config.toml
tokenizer = "word"
text_encoder_positions = "learned"
gradient_centralization = true
steps = 9200
Rows from block 7 of the image encoder of a small contrastive image-text model, named by matrix and row number. Rows with one number belong to one channel. Each number is 128 + 24 x the weight over its row's rms, rounded and kept within 0 to 255. All counts start at 0.
After each channel's rows are labels from the 100 images, of 14848, where the channel reaches its highest value: "patch colour" is the nearest of a few named colours to the mean colour under the peak. Only what is clearly more common there than usual is listed. The data: simulated telescope pictures of galaxies. In brackets: how many of the 100, against the usual share in percent.
# conv1: bottleneck pointwise conv (encoder.blocks.7.conv1.weight, 64x176x1x1), inputs 0-87
# conv2: growth 3x3 conv (encoder.blocks.7.conv2.weight, 16x64x3x3, transposed, each kernel summed), outputs 0-15

conv1.56 [111 110 115 132 119  98 136 132 121 124 140  99 135 128 120 139 129 123 133 141 135 144 144 115 111 119 146 139 130 150  98 124 144 129 127 118 132 122 103  92 120 173 121 119 111 136 136 172 149 137 139 116 144 129 124 108 131 136 105 120 129 142 113 157 151 134 168 124 146 112  81 126 132 187 125 139 130  81  89 146 170 164 116  93 156 122 119 155]
conv2.56 [132 135 101 140 172  98 143 127 163 137 100 144 155 145 163 153]
patch colour: grey (63 vs 7.3); pink (37 vs 0.8)

conv1.32 [127 169 132 155 145 126 103 128 186 129 168 107 145 142 102 111 144 129 116 118 130 103 107  80 142  91 122 130 152 105 129  99 112 167 120 112 146 152 133 129 155 128 130 111  51 126 155 104 128 116 113 123 104 157 117 119 119 162  94 125 106 128 140 121 148 122 140 121 142 119 124 165 142 121 109 155 110 134 104 130 128 126 118 139 110 162 112 157]
conv2.32 [157 136 156 128 135 128 193 145 150 156 105 108 136 130 154 124]
patch colour: white (82 vs 0.4)

conv1.55 [124 125 131 133 136 141 158 123 144 132 159 138 140 133 163 142 115 131 133 153 144 188 115  77 124 136 122 165 125 159 106 120 134 100 155 124 122 103 132 139 140 106 133 104 139 136 123 145 114 140  92 138 142 176 113 152 147 103 114 130 111 133 149 151 139 115 150 120 114 108 118  97 123 129 107 114  91 166 176 128 132 137 146  60 153 158 117 120]
conv2.55 [ 84 151 144 142 130  87 127 108 141 102 103 174 107 140 134 134]
patch colour: pink (81 vs 0.8)

conv1.33 [142  88 129 119 116 131  85 140 137 141 138 132 137 103 102 164 133 118 131 115 114  67 136 127 133 145 130 128 153 109 121 156 116 134 118 136 105 145 148 124 145 127 131  94 103 129  95 109 143 127 122 150 101 101 110 118 123 104 135 128 139 131 128 102 136  93 107 133 175 129 134 130 101 108 139 114 125 134  98 104 121 161  95 125 148 175 145 189]
conv2.33 [153 111 162 125 115 159 151 158 123 182 128 105 144 153 120 118]
patch colour: white (83 vs 0.4)

conv1.16 [117 141 142 125  98 125 130 117 122 119  96  97 124 105 121 136 109  97 120 129 136 123 202 125 148  79 108 172 111 132 124  59  94 112 145 140 131  86 110 131  96 128 133 129 162 112 142 114 102 146 120 114 139 133 120 104 117  91 148 113 155 128 124 137  80 118 124  86 133 160 130 146 148 115 109 126 157 157 101 125 160 132 132 106 114 162  83 170]
conv2.16 [115 144  78  99 114 149 133 105 161 151 117 121  82 123 111 127]
patch colour: grey (81 vs 7.3)

conv1.1 [133 135 157 134 140 128 136 127 192 133 114 135 130 144 103 119 157 129 133 126 141 110 131 113 155 103 160 120 108 110 134 117 105 158 119 115 142 154 146 116 131 135 126  88 134 132 111 119 141  77 118 111 118  88 131 133 136 153 144 157 146 102 156 124 113  98 111 116 104 131 101 154 160  93 222 172 112 139 140 187 151 156 132 123  79 117 146  95]
conv2.1 [146 130 170 136 131  88 165 148 154 102 124 112 133 126 126 173]
patch colour: brown (53 vs 12.3); grey (42 vs 7.3)

conv1.10 [141 117 131 135 139 129 166 146 109 153 130 116 144 103 109  96 115 192 138 127 131  88 122 148 118 105 118 117 122 200  93 127 115 112 137 159 130 129 121 101 126 126 135 119 124 110 109 115 123 159 133 125 138 147 146 166 122 122 138 142 113 128 133 134 129 123 179 134 126 115 142 145 120 110 121 165 105 118 142 149 130 127 128 157 115 156 106 120]
conv2.10 [ 81 124  88 121 155 116 129 135 132  87 142 116 105 137 152  94]
patch colour: brown (84 vs 12.3)

conv1.36 [137 120 140 152 105 131 130 133 123 142 137 130 150 143 126 138 149 116 133 129 163 110  93 140 135 123 142 140 146 132 123 133 127 161 131 129 160 147 120  89 109 140 153 127 128 124 101 130 145 173 117 121 132 161 111 112 150  93 111 132 105 110 102 120 163 127 132 136 138 104 115 144 139 125 170 101 145 158  72  99 121 133  98 134 110 101 162 111]
conv2.36 [177  94 160 111 116 128 147 123 123 137 147  75 136 134 108 127]
patch colour: pink (72 vs 0.8)

conv1.49 [120 115 135 139 110 116 128 123 155 127  86 112 120 124 128 128 112 113 155 141  98 117 108 136 122 123 126 127 139 119 116 149 136 107 161 125 118 152 146  71 153 112 121 112 100 137 133  89  84 120 104 137 135 163 137 107 113  94 119 118  92 156 111 108 139 128 111 149 171 174 169 137 131 160 153 123 101 127  95 162 114  83 119  96 166  98 123 173]
conv2.49 [106 157 156 131 145 146  74 132 140 145 108 157 136 124 168 139]
patch colour: grey (55 vs 7.3); brown (43 vs 12.3)

conv1.22 [152 134 109  95 122 146 107 130  88 141 147 132 129 150 109 145 119  91 111 114 116 120 138 140  84 112 142 105 149 146 121 150 113 106 134 117 108 126 132 109 131 123 122  83 121 125 104 124 115 142 128 145 108 128 125 125 120 121 177 146 141 103  97 106 102 126 126 122 125 129 140 118 136 114 111 181 161 178 202 159 142 142 134  65 164 156  97 118]
conv2.22 [130 121 154 146 148 168 120 134 132 188 106 141 167 137 143 131]
patch colour: brown (34 vs 12.3)

conv1.24 [132 119 103  98 136 137 127 137 132 117 103 172 134 103 104 152 109 122 136 127 133 115 137 154 125 129 127 141 123 142 137 135 125  96 139 125 105 132 103 129 141 113 111 135 118 132 125 131 107 121 122 126 121  92 114 143 127 111 137 125 118 120 110 141 112 127 137 125 141 180 136 148 190 134 132 169  89 109 130 167 148 110  95 134 104 121 165 174]
conv2.24 [126 125 142 155 138 146 119 129 136 174  92 176 171 131 130 119]
patch colour: grey (48 vs 7.3); white (33 vs 0.4)

conv1.25 [131 158 139 135 123 133 169 122 157 129 127 102 131  99 154 130 118 130 127 140 114 120  99 101 154 109 136 204 128 100  99 119 148 108 146 124 131 141 131 159 135  97 126 147 144 132 141 122 131 141 103 137 145 128 146 145 149  99 136 148 127 136 175 133 137 131 124 149  89 135 129 134 107 114 139 125 141 159 119 116 112 117 101 139 140 119 128 119]
conv2.25 [162 106 110 124 106 106 132 106 106 107 163 133  91 110 111 168]
patch colour: pink (57 vs 0.8); grey (43 vs 7.3)

conv1.31 [140 144 115 120 115 119 156 140  82 148 126 113 136 138 147 117 122 124 114 131 118 117 106 119  99 139 134  86 140  84 141 132 158 108 137 137  77 136 135 120 114 131 119 137  99 122  86 169 142 102 107 146 116 160 122 127  91 130 151 117 107 126 109 124 138 131 153 114 128 126 130 127 150 170 114 135  97 108 144 129 138 100 157 153 104 134 134 153]
conv2.31 [120 154  93 107 135 103 118 100 123  86 127 105 137  76 118 134]
patch colour: brown (83 vs 12.3)

conv1.48 [123 134 104 110 134 155 142 120  87 106 122 117 113 145 162 152 122  83 127 120 124  96 141 114 130 131 150 129 121 117 132 134 113 131 137 145 111 120 149 123 118  75 129 142 156 119 117 184  96 110 136 164 159 147 169 143 151 151 149 160 158 127 168 169 135  93 111 133 131 132  82 180 132 138 105 115 136 111  96 110 159 121 151 144 121 143 123  99]
conv2.48 [106 113  99 141 143 110 113  99 104  85 147 176 118 114 123 152]
patch colour: brown (71 vs 12.3)

conv1.40 [129 137 141 144 118 123 153 121 127 131 165 103 132 127 119 137 124 151 152 139 130 139 131  71 130 126 142 117 115 118 154 102 115 134 131 135 131 104 124 147 118 116 131 120 123 138 179  97 120 134  89 115 126 128 125  92 128 109 139 105 139 156 123 140  83 129 141 130 131 124 152 130 151 185 142 153 100 116 109 130 121 161 127  71 118  93 104 138]
conv2.40 [129 135  88 117 140 117 171 112 155 152  99 131  88 108 113 154]
patch colour: grey (62 vs 7.3); pink (38 vs 0.8)

conv1.57 [124 110 138 113 120 118 161 137 117 134 126 122 137 133 123 116 119 134 148 147 122 109 104 140 129 111 143  95 125 124 140 122 117 131 140 117 148 126 104 127 124 127 134 130 141 119 152 167 114 125 149 123 143 135 141 146 135  92 103 140  90 133 138 140 133 120 137 159 147 100 163 142 140  78 113 160 159 104 109 138 151 143 109 127 104 114  84 131]
conv2.57 [142 116  76 130 131 149 149 164 128 118 170 129 153 110 133 161]
patch colour: white (99 vs 0.4)

conv1.20 [125 150 106 135 163 119 135 134 150 125 131 113 131 145 123 131 128 139 135 137 134 122 147 115 133 134 132 162 142 106 159 122 127 137 137 130 131 132 134 120 124 118 145 137 102 127 122 101 143 118 113 125 151  89 121 124 124 101 134 128 136 121 120 139 171 159 120 101 126 128 140 111 136 131 126 102 115 137  83 106 129 130 136 138 145 120 163 131]
conv2.20 [179 132 103 105 127  87 152 125 139  99 149 115 128  92 121 147]
patch colour: white (100 vs 0.4)

conv1.23 [157 123 124 127 125 147 127 114  91 115  74 108 132 126 124 156 126 137  97 112 114 177  93 181 120 130 139 110 160 100 139 114 123 115 134 112 137 125 144  94 155 155 113 106  83 106 127 134 105 115 136 131 109  87 113 139 162  79 145 135 139 140 104 111  74 154 104 124 122 170 138 127 119 133 113 149 122 159 170 166 132 146 130 114 186 150 120 119]
conv2.23 [139 120 173 136 134 151 107 147 131 182 127 169 151 134 111 140]
patch colour: grey (51 vs 7.3)

conv1.19 [140 120 131 113 121 131 130 137 117 135 222 117 128 128 146 144 130 163 151 130 124 132 164 146 111 138 130 105 129 173 134 132  93 126 136 151 100 131 101 147 126 165 130 147 110 129 175 104 139 157 131 173 120 151 130 164 126 133 130 125 108 158 137 120 119 121  84 108 114 127 127  97 138 111  96 162 111  96 131 147 107 146 136 124  89 142 119 112]
conv2.19 [101 155 111 133 109  93 127 152 101 118  82 115 119 169 121 110]
patch colour: grey (56 vs 7.3); pink (36 vs 0.8)

conv1.12 [124 145  89 138 123 126 121 134 154 151 120 140 131 123 142 147 138  96 144 137 148 138 158 140 118 146 126 129 129 117 161 122 177 126 134 121 131 122 138 101 121 136 147 145 156 125 104 134 149 117 120 132 134 114 131 136 120 114 161 122 108 121 128 135 123 137 123 127 117 108 123 131 126  95 118 144 151 139 122 108 131  93 162 193 115 146  84 157]
conv2.12 [155 142 128  93 111 163 140 118 114 113 151  99 165 127  85 144]
patch colour: white (100 vs 0.4)

conv1.59 [120 140 174 118 100 123 143 141 212 125 150 160 134 124 142 116 131 107 122 125 130 122  99 135 143  95 142 160 153 127 128 112 173 126 129 105  98 135 102 145 132 119 134 123 141 125 121 122 144 114 114 111 120 156 135 116 133 134 131 153 132 150 178 161 107 181 106 160 142 152 163 124 166  85 131 140 133 159  87 114 145 146 135 146 132 129 138 147]
conv2.59 [194 118 145 138 144 142 117 138 119 108 102 156  91 136 121 144]
patch colour: brown (56 vs 12.3); grey (35 vs 7.3)

conv1.21 [130 132 113 123 125 127 142 142  87 125 112 108 139 112 144 149 110 144 120 131 127 126  92 121 151 151 139 145 101 138 148 138 108 122 140 131 124 120 129 131 146 141 132 140 111 129 113 135 126 117 147 152 133  83 139 130 133 112 133 138 120 110 117 142 184 110 108 142 153  86 134 121 151 100 153 159 125 116  79 132 145 101 120 139 126 116 111  73]
conv2.21 [157 155 120 121 123 123 135 135 113 111 187 123 182 109 137 126]
patch colour: white (100 vs 0.4)

conv1.29 [123 111 145 128 138 114 123 103 111 103 138 114 128  98 125 105 107 146 122 130 111 128 131 126 126 107 102 145 122 104 138 157 122  76 127 109 111 116 100 150 111 128 102 128 136 119 138 135  86 124 142 121 121 126 128 129 123 142 101 152 102 115 137 139 123 103 125  87 104 143 122 157 139 140 162 144 122 147 134 171 134  76 158 120 190 137 142 115]
conv2.29 [154 137 145 147 149 153  87 146 103 177 114 155 132 149 145 135]
patch colour: brown (54 vs 12.3)

conv1.41 [114  60 132 131 127 132 131 162 138 154  89 137 136  99 144 170 130  97 120 129 110 116 106 146 136 138 145 135 100  91 120 149 117 153 129 133 115 164 145  85 133 132 139 128 131 131 185 121 175 152 111 129 131  98 132 122 138 145 109 128 113 136 117 120 131 141  77 123 126 128 106 127 118 104 145 119 123 148 113 116 141 165 158  81 150 121 160 109]
conv2.41 [133 139 152 113 108 104 129 133 154 138  90  68 110 146 107 111]
patch colour: white (55 vs 0.4); pink (33 vs 0.8)